From a checkpoint of a small image embedding model.
Data: trained on renderings of 100 made-up gadgets, each built of a few solids, in any pose, 97500 training examples.
Rows from expert 12 of block 3, named by matrix and row number. Rows with one number belong to one neuron. Each number is 128 + 24 x the weight over the matrix's rms, rounded and kept within 0 to 255. All counts start at 0. Numbers have three digits each.
# up: expert up (model.blocks.3.mlp.up, 32x48x192), inputs 96-191
# down: expert down (model.blocks.3.mlp.down, 32x192x48, transposed), outputs 96-191
up.0:131129155141130045120121152176113165114111125139152160089156092097131147146101093115143166124123126081155125137189101124148155177100134118092140156113128091129120149068130145101134132104108121136105136134082163181134090135102154145101103179156145164146134148214157119146192127107121078141
down.0:096171177124121126145126157141140141076150096060158101109134135109141103179077100163150120108110135160107088086129100108179137075127140150139071129124101146160167132172168101156190172141113129102090072148152142131134154172147144126141159131088133074163161120165156132166109109128148079138
up.1:123118154127121185132122148083133150113119159151109135180121129144114108102106170093129125127149126116099106160149143158118118077123072085145130122097108109134132137115127138139117137123151108139151140107106095097104122144114134118146127119130160144130166170147129122154128159094107177139
down.1:122133133109109143131134155121141162136122127169115112127156130108114117164154155088135123112155137108124141174142148104101200170142071124119115140093117105112099152139097160150151093114126137141141148109141175139111081139135134152155130106131178138130139127125171094095086159116117129119
up.2:126142156128135091108141119115164122101149148124100096122166138108110169145163133122137122142116144176144186166162165114116116159106098128135107141115095106132062127151190125100119091126147096124134129147132125148133125110135138123156112113134192131113111186106096147109107118105142104148
down.2:134149164122101149109107116088131132128173126136117133160125101138152117130097139157106191108121126109088111126130146136139155146192162105087115152097119121102148151108121106134153127119153149120071156094156114109130112137132126144163134111095160156137153151152095120140164133126127157110
up.3:131104138151117138124126163139151140070156175083140183137076110131107115101165169137139175131148104129143125117155109108137153146122081148127117143100105139157080148121142130139140139121175114135135126116127157118106127116126132086122134118086176097081106144109139123103127155105121160144
down.3:161110145121099114121164120140132160142120081146140128139145117184145103125131119077093134103137185166100119112165081142167163156134147117148127149117167127146120088152170177138184147161127147170099132103085145164161131091111085164136140090148138139137121124125136127134093106112117151097
up.4:114083142152156077133142100166140095123159176159113107131133092103132137146121120148137127094088185194130139116131082133117126088105077162117068146153108104087120121096143131150134138129133143105165086147157134118136136105112141113116115157109098112150157088145117118087134136122136134121
down.4:150176141092124134094100139135164091144124146106113118165123163098156074130077168124134106140144146108141163161112131131137125139174107107132154124127152161148134109109070118139111126118128102146110119144103143139130178146147129121107103132128155184097097096085128163123096178162183172151
up.5:140132106174148143119168118125097123117168136141124138104110113085111138110137085144132160158082143168133107113167108110094093105140114108136127144182080134077141173105149146117148132129095088134137094151141143167139154157116134116171146148100173119138170172115129165105163139134131138110
down.5:135136154109093093158116124129166148148130138128111122154125086128128138167052115097155111123127114156157150127130121141112130131141132141105123099167149100118100120087122136140106100149100118127128129138151105136131137167146135135148113108126193159162106130138110110121131086129146127159
up.6:137120118096124112115107172135137135118101111123159148134131166118163097129093140123154148148152148133155132133128147124127144178087124143113127140100156102096124169119135159117120100140103143110134085086133159129125114171134124133146171079131106104087110151097140144087139091122130092128
down.6:105118121115161171204136136091128108142092155162126141172110131145118100140085141144155138098132103121156146113165150114130135134113091149157126157097129112107097150118161099146136084079101159115091096115105145129131091130103127103088114123145140110112092140157142122122132173104116155148
up.7:114102090122109110114125116136143136153166104154158107091146087119129127121140170146116134139117094122135153109135137131108179098122105137117167146094126110092150119139153119130121104099092149112130138148159109127121124144131135115125132099153141071118132123078138143125149119125107130134
down.7:143096138130142109136116122140125128109135149137142125112070160105143130134122079151165130151180138101098128181129109102148130156099111132149139111145139148117156130122083141100124114127090125115161112107125131116111135166170115118148130131140098158095107087121166092132152126144153134135
up.8:132132126155139140139126133130134119148104105128142150118126115130126157110132138168174146136153109127163129128150131140110108112138150110138137077132130126119116072119091118133127125124133102108178113088156117137119141131109143114152111165114171112134148099108099104134129141117157180123
down.8:119161123139140110146151126119132147133141147121148123120149126126125122157168140107113141124117115136136135121128123099121136168155127150110109149109143132116145135128118135134140149123109130127112100125121141079157126131100136128137140135119134136137131112146135127093133134127148104139
up.9:134095159120154116115144131149106112172125136138125130123133090103131141129154114095143164121087134143129154125147121102106143117122133120126106086183158131199110151160118119133127130115120096123121134166149121187138134137118150162113134133111171116141155180117138124150083116141141111127
down.9:120052129153098166093108132141115164122121128100169067125093138126119123115145127110127100119114183164139111093141098133121150125131163106075119152123154208142119092097123130117136162071182145086093135147128116164106122121102120135110135130089151169126110151137166176152087099124068096161
up.10:110133148161127116119138077156108168106107079113123135148088140125130152164132134132072138135099143148141100060180143144105134128141125129132127130157137134098145126127122132127100125100161099112143100128160146167123110125131110166109117155129099120115072111137123126154145092153131117136
down.10:117131146123142147146104088119177075144089109120149117139095128115149133120104147134160155114130108152128138144130184161123085120156121152133131095124163160125154117085106094149109117123133143127152073145121159099083121108135137139133144135082117105121132103107145166149130144134143109123
up.11:123138149121124124113140097173137150126127144136134098094160145072108124110106170082137116157161121151145122139186140137105099090124088146121100123104128125057142132127158101100128121136106114199162159071180124143137121127164126103123139117147140093123150184147119168138136154114136145130
down.11:117158071116126130079088185077161146176113133114145134142091076097134160097162095126129125121115092141094137159104140155127106124103148110131166176118096121176100138129090162134112127097106164121100142135138091149104085117147126139099179145075140137119157110093122168143161092096154103123
up.12:126140133128138089141129142152125172177126089119134130106108149126127140088133112133105160137123120155136083118155116138121107086147139099172171115154138097146164156081135130154136179121124117120121113138088121155134160116126132130083154148114130123171150129168111136164126147124114152147
down.12:123137148163107132102098156145134151109115149107137090157135117126129110181142104098114120099150122149093116127149106111143124126142156093116129149094113110167159118132140130091143149172099169116109150163131149124122137080117118147134164130130138099151162132137105125142138091131153127161
up.13:110128140137102141165102113120168146110154135140109127121129133147150124153121125110162099119143116107127114133147113146138128165160090115143142128146142140101174111093110120106115122161155142112110131116136092135107127111124104123115112155108132122133124135115144128135146133125135143136
down.13:101125115100107087093120143129113141136123142144111147132146149111138135122145130111129151158136153102108153139163113113126136081118078117138152140104121157095188138136110124141103098149115097143176115146117171122194160116130151142131112103104154133147120083143135127143145127139149124152
up.14:142134171123132120087145125154137114110129120139113125143146176120135116104104098161113133151164146086142120135151153099139121080168152111151125140142118125127095115143127143153128102124144100150123129133114147112129154147138124127111120140149114114138141121130135128076160118140099132123
down.14:106109127118123104180113113141158082147141107139128135113129155129135132138110114120141132097129120138148122146104111129138118156151117164075121162144109162103131139120140167104144123116117130120125118150156109095109128122128158117114101135114150135124135086123098122140121118146107101129
up.15:137106115126102116118121115111097121152166121160129133138142081172132119127113112143135152126091132182120120132144107134119130081126119147115139148070126115114128116133160116125134147132098140114132158202152119069121125090107156125129119126144106091113155135151094114130155145060119101134
down.15:141114126125126116125118137097137068152154156182112132098131127132123072106150169105120155142111126147101145174146124110148112100156118096114182128122172077110112123138057110191089120095116165132084165130142158102103140147137111109139093131144142161139130127134160073097141179105117187101
up.16:139166163146126174163138137138113155113121103110118138146108144125166128110143098139156095154118139161124142089131124112112168071137108136126098113084145087068110174145165114139132135130113141127139081148085174193170135125102135109157132103105113176116093154148132126121130133081111128115
down.16:149136160128112119148117108164165108091107164142140121185111130129062141118114089155148095148142108081146062094125127118171127166142158124130131132126090133161184119144123086080076117156087143139073102167101144129115083211130158115098163129122158111121125134127118150158135150138143139134
up.17:127111130123131139126126126153122144130124143141103124145130127142122143143122127118101122137120126160132134130118102139122137143148105125144109134146120093126121079135116167146140123110143088168130117077172161130145107143132136121127115142135097133108100146103118087123129150101155104122
down.17:157136123135116130117137130115145111111093112119137110130137134142129143129135154135146112135094138144091109132115139128138095112146110136156123099122130132128116125120124140140119153152131152134153151086118156123121131086136126135110149139116141137105124123120139163156109120128112096145
up.18:120120113115154165123115139085174122119119120110111140129102129154149142135101167178114117116141129119102126105145117093126123139112107080143108147133142185143121129103125130087133130113124121112123114151132128140129122130112124103205124138112113122142094118117152147097136123132130111164
down.18:121167146139151128121133121111152111165122112152109134141144162121106122138150118101118112148135139088117120129161149097120109145138133128137143104129146111110093138155139138106101106134131150133128159121122149152173135123144096136144105121135105178141129137107117133125136122122162126118
up.19:119136142145078090099104130112131137082106140132148130120115111111159103101127113098106131120151125110113113134108107127143166129143133145157131162105143144168117093130130170152169104135199122122136105115096118170138135141111133138083108154116159119122124132105106142133085142169145148105
down.19:159130143135167108121101135181099137093114131125115108139112102113135133120070138154118132156135150136153122109107177149131063148193121177149124132090130097101155156132164137083131109091149153158106179171144122096211122127132100098125167089187160143132128091122116111109081112105118152091
up.20:117141160124150137121118133138114128142143088126127194128064143143133103132112103136135145137101120165140124084114111089114149139141111130066129124149113101142166141116109137146177120089145140134085092181146146142164119139095118176166156140124141108111156145146146113107100158125131055123
down.20:132121158150104070120132151127104164097102134046164117151064162119101099147121132118093129119141149180067070104153099119096111151158170155177111144117182143177096120080158112136105134150144155110114063179096208134097133135096163193172144164141208130100124063092159155171076137114142142175
up.21:126128121152116137139140120158098136115137138142107126096120154111103129128148137108117158105142146152095123129118107107140107144118139135137133116160134141145103097137151115129119165123134149135163114110124133152133135128138114124095094152091113115145175164149125122125128145129121142156
down.21:133116123136133135134120113123128152135143139142133129121131141124135125123153135137120126136129115133137118149149134135146115108124128117134125122126157109127118115124119122126126153129122129134133139132111132140131129147133146127145115127137126131133130133113123109126133130119131119117
up.22:122147115182195110191128121117144094106138018113082162164054168157079183155122091096100150099149109085077168126117133078078113150113118096085122118169101092180127151122115145109167115108130139153115108168128150104098122120143144111216142164118108081125065162116215120132160158162164058155
down.22:137082196154087093162135143094090151137126101067176151077094093173138138098158119137122143087112123175148091071151073120199170154146189111121156126118119154163123131151188124133176170164131155136091093120081099128137129127122117196132146159140149112136110162169162147160115080115101088126
up.23:106131086104101114108150140137105131135116142136130131153128117160143134105128153108122150116139115135127148121133145189138143141112152153109176163124112113148109133150120125139142103115095176121160110145125110115109121124113125114144127106170142080118161111113130113127155097140131105144
down.23:105140082115128137130117134140120133112125150129107134135124124139160111076111136120114137132134117118118119131119107121120145119126108130181158104104134104138168169154087110129135102119132133137141135128135143140140178144166124102109130103120112107121109149119139133094138127102143128092
up.24:130117149121108159112102140155129078102097083108147150128110105093108177119126121150112150115114122146145126093122131183118149156090138152126109113127175135067149080077165125124155119099182133128125129087118093156117144088096120130158137153182152127107116112173099099122132113152167159139
down.24:158164110143144137090151150118100123144164151139131097115128107156132122108123142137127144151123169167127098157127143123141066169118132093142089082106144098138124124115123151110137142145076119166115119133105051158160168154124113142153084170159112121175138085140132167140102099128136106131
up.25:127143174117147086137129187143116150161097112114140128116080143102164139126151067108088119117118132143144159098148111112115149167128142149082141154174105114159136117157134112121158111135105111167125123189138136118168164164110142145162103135136173132140084156122129109130126158127148061125
down.25:091134121164120102083140116113119158106101098093144157128128149128133128118088125161132191128142142165155112098149030142186162180143112180175142160058099140179141119114130086098211104112155108162109096143147145174105168171085110122090090126085140083131137178139146180113140098132089127133
up.26:137108115141128092106148091144090140147154050146150129125098141122163144136114128056132125123085150186125147131126098142107098071102110125154122174165168139073135124061163129193135098079116145114111130120229155095116080149108138158155135144106103114129159115119101114123152166105142118130
down.26:144128152104114128152118107114132093081152171104077161110111176137137091147068144171100112155157103115148081155129109092128146098178132116148169111098134121168146097095080166127145120144114139097111141215109125114080096186111126098129175143120139171088136064111128086168058148142111158141
up.27:126126132149126123158124119118112123160091129149140099103125120160135147114131149133141112118141138119134076146123113093153152134134104185142122131083161112154133138141133114105126118131145094140122101199096148173118120098143130118126137096139158083160143153166158136134105166103158151140
down.27:123078167140128157106066153132086157125095078115168114097073156135135111087131119145127151073127125134139105135199125167191165097115172151140126135098167122117086077159168120124178175112154126095103139127117113144109146114099102156108065144144154048145138163111076133193131069131105160149
up.28:128119126082149145113110102117124127153128080129107138128143154077132123137083161116083136126097169144129112123149105116139129102132098110111130169165136147127113081117122136141128148140075134138091121142148133141125125154145142119099119103138132118137157086126125125154122137151126100158
down.28:138110104126110110152106141084144087119107080134116106121135139089102154120128132138142084113154127117118156138120158097105090095149090146126113112180143136122158120121107131141133153128116143096104139143123122185131147129113164139131112117137137106130096134094096135138124142146102085133
up.29:114154165103101112093130113150166123103101131094107178099057128119168104174127118137126143131130138064145136107141124111101102133135149116097141115216138184125152123076106134183122141111110124088095164162127159151145115168115123154143129139150083133144103048114127120135162124139131130140
down.29:104134161145155103125184087119105155140127109108164167085131126091083162105056120143092119107120191115170138145090126110149123169122137150130113120122095145149152149077165123105169138131089140131122121138117140167168183124128164161138117108157130145163110129126118168144147146139138082096
up.30:137128085142149107141143124053132127133175118107113137086137075159157125130133119160080111132139117121123139130093123127153114108110158121115113131146089174101128144102160146102116125111119133100126126195127161166129129137149115138147133143111134111133141098139165128106122092096129162099
down.30:144136140117163121136148114098110134124092078125094185107111148133130125146096097140137104157136116179133131120093142118129129080069098149112117093121137114115136154146140140135134119122148105114155110146123116176103168111153130106189140111167069076131169130102127102089096166119107186157
up.31:131134155165145093143144087197093158123125110121139134119060132120132121103145084173064138111062179153129108101099122117139121149142094091140140107176167103115141122035144154108144149107184140148115126155134115134152155100112113143070155182086171096148112169117091124122133150126119134123
down.31:086122130127096127110161134158081148078150148120136165103113107140112114138122127132078151072110168085137098099110093118161157137137184141112114102131139143155114077117168117118174189147189102116115087123165066163101123178096142161136132186154083171118120114116168149180105097193107129142
up.32:144123103149136116100115118101121170173091161140141106142096143077131149112192125113132134133128137143105161139147140136127110160070101132148123108113127112166130141115146141135129116105138134182126161071120105115128116129160107117124106132135119125117149154093149144101171131124137098133
down.32:149127112145152138085154123142142177106136101130126141131121090096112112138112093099153154109098110107138152126145117097124124157108143110133140152111139086157104134126108136132169102170155107136107148115183124155100129152130105099135165091136182154174076169180098147116099124127150131142
up.33:130126131151139105142157079099100123115127161120142130096167102109107095110136154125114157141147130143137143131167133120148148131152117097123138110095124121089115133105143136141121118123070115140142122140107118159152122120114127113127112134117121135120181126166122135107161127155090108108
down.33:126097148109164135149135140118109126131116128122141116155107084101131134086184103139128096107164139125107124140157140143139115154121171094115110138129115115128137166153116146112126141122124130113119124103088119170156140136107131152113155154130136094096121094154152156124113140089134132118
up.34:159149141109137116110131167108097112160157149143131129149102164131122153112129125097144134122104127115133139075124124172060117096118099112117148187147100116118098131112163098188146097102146123103115097124174149138152115148138147176131168110109125176127130104190115191130114144143101123126
down.34:102132136098112118142121141129109143151110125115183166124109158141143112122130120137140129160132116146085132130115136113091126175141129117108149104105136190147103154092119089075172112102122140136115113131146110126119135128177151139149144116135168173106130118104149113144145119147113144166
up.35:112086169145169105137145061170130120133141128152119120110064119133143109130171115152116150123123139154118110102110073181086114156199111173118140139154102116069079173139166130141148104113119167181092078158132155131147120159098141135109110130127116097103111105086101146138152154123149141093
down.35:141115120152153124137108153127135092125130114092107090126108138092114114140101168168105152113103185123143100152141107062157124156143125102158155149148150141163152117084121120140158135099107127109114098140176158121096152134118153141133163172127162058155160145130124117174141165128094095118
up.36:122136119153118114112169118108117138112099119156138127130131111152140082115126132153109123131175126138115126114121152116127133151102152100126104149129111157127122169155105140088134122137133136132119129123131156085115152142149130125121128142142125122107138130107151125105171147141099122125
down.36:139141116121135141115140094126140104123143128151103094093126140133113137107148145145121142128149123111115120159142119119146118138123120128144144127143126141114134114124102136120144129110107118152119147131146136117128131135129136102110152145146125141144131133125140121149128123141107117101
up.37:132117141149136130131129133148148113090128132147118136132113147143128089155139137124154131130143143116128125158097116134134141138122135134170133152141105107131109142147088137128109110151148118120137119114180137118118150117089115120108110164118123112127155151150116136124124124125127122136
down.37:108101108112153124144131118135109155153161132138093098124120150108105121127129139124107120132150115120118111155101142120125121104124134125125105138136137105123118122106117113135154131119123128137132132139134136112143161116129144119130135152115141170134130134100137123148110132144154107112
up.38:107111160126125151140116135135124147157081123159145180121112089118076190131146088122118153148095111156116136087111118166115130158131123115109088118174083141179111130078141141158162145151113140163117099105129100142117119134152111136165128147093147141100144172125150134125118124132109070127
down.38:137130136158132102110103215136105146127130107108158128117149102117090150114072101132115167129144107122127157146197069124108180138145098145138094111106119083106128148137141139108156125151086112116145107112125126185158148138096143151135178105123160169166115107145144121156155169148113128101
up.39:121121105129121101132146135125112176117142088153141137125110104100141122112136176073101116135065159165140125119089178180118141108106169070136120149118121147135147120133117109140125120142159151102096155126141087081123140128138150137143125151140130116126145108144147162143081145140111136139
down.39:128096131138108116145104119187114154096136143138120156096093103141163053122094167126130123130168150131163106141158090117138107133186114135132101110190122166120145149100142121171137130082146133125134151131115158162114126133126144137120110179149146159112149131156129120118143137104122152126
up.40:124127152151114132112121106145140135149110155151114069105142083141094110141169172170143120137113138145141152129160111157135140195165104115128068075142130118107108096116145159105084102124132110151146104135139142120110128112116122122139085120057128168128132125075149139164161143149122069133
down.40:147112113098152112092138134166160109119172117151107149138162091089131171107093122132124171134137138109109130087116131150142156136148143149135122178140144136129175132108100145128138124130113127164095073097127137061143161110117138143119170107148163170161103098144117130093150110125158126089
up.41:127144144137106159146149122123108136134128144125107102113118141143084135140115097138120127100111117117108118133127145146161116150161111096142146121105130146150183124131098157111116121156189123123158119116160141070127126099138121123113115141115092144111139141167147148121127124144138177133
down.41:127095134134148149096135088157092084110135131139157095144148138139116109141136113119134123155113085124095109110156072145114129117136118105123168161129184090104151141131124113098120141156092143136140129128147143105121155145104116129147141146114132126105171106168133143137149115130161121120
up.42:128156119166094142138146052079108135135150163133136114123123137165121121104121078102113126133123158171125124115147125150156126098154095147139138127114150113149130120128166106136117113103157089128132122161153123068162139149117121135089103136104120130128130123149097136113165130117095161121
down.42:145110125095126149161148120140112080151110155156069112136117099104123106162141143095142101108110137096094148156133148107100140169107115125152116115115150105122119142133067142173079123117151144070145140125158124102153049127137144143095116169120132101115103086144108098134136125118128108147
up.43:114100117108121110138155157131090155137076131163133099142113139124126145127116152118107134113128159055104138127123134188134166124115161135165063105121129123133127137113113131145102127134107152122131149104088138145122151136127147152111103146160126111150111143080122115115139167143124152122
down.43:095124183100123125122125125111161083131104138129139136114170121107122158101141112098138156144167128115139141170125137111158135136111125134171103093125153126113125134113121105116134160166128123143131135101135113162132150136144156152154166142157151130180133118111118148148074114117094161110
up.44:129135141168112167130129177139133109162150132137128115172132124116127120101163142133143134103119133113131130108167084127103125154137127099139128153080101105148095103147127123113157157136140115162178130094110123084119118107096124108122074157125130153139110116142115146156126120123108152126
down.44:134115111116130114119112125120154141110101099155128095132145117118168142119178165143120110111111118106141108136122157104168136136133130137154144134121133132129131133128124118109132144121139125094141119119112139103112092130129144142125154133161137113149144129109120155149163114121109104105
up.45:138116127128143132138128141101106122160129120130098139103144083114112160134179147125153141152130098097142150151141105132076157042108079155137126140136109135123095124153098164148122126084143146084122098174223147130098089153122172140089165125091126133104088111090130104062120174154094164145
down.45:137174117144158134093142109100150119129169137136127089146150128123121121117084108123168111160153150124142139138120158108101084179134138107101100121122102117125146131104142102117158103094109099133084142110147113162163139154123154122158139164129158150111171118151150125119157137133108165093
up.46:132126123123133130109133086138106116129128106137124131110125112107150134154108169083116121133125148051111132122104146114106152091157145111102153157148138152091146128137112081123109112135119166154117139142120137113118143140161152137120117105118107113128093124139150109134084160150144153141
down.46:115118170143120098144126083153130133148117124144125131092155159099152156118130127139167118139146111107114122118132127113113118138100111139157119102161128145155115110109151138132143115145141154130129110100088105160126149108121130123128132126115112119168166134150132116101117180124151081103
up.47:141134132133128153115140146124113122168155148143115114146122139116136144124121119136146147134140138148112093137139114130143108150123126143102106112130102133136127122129092118140116133167133118143132129118135104122147142118130128110120120148093137147109125118117124138125148137149143137141
down.47:128114113119139140140119123147110129147141158134138091141134126120123132154137138119129108129127124115105127132121126109129128134128113125127126126141131138123153105133115124111130135144110135125137116119126129103130129129131149138122137128114135130118140150127146127145132118140157132127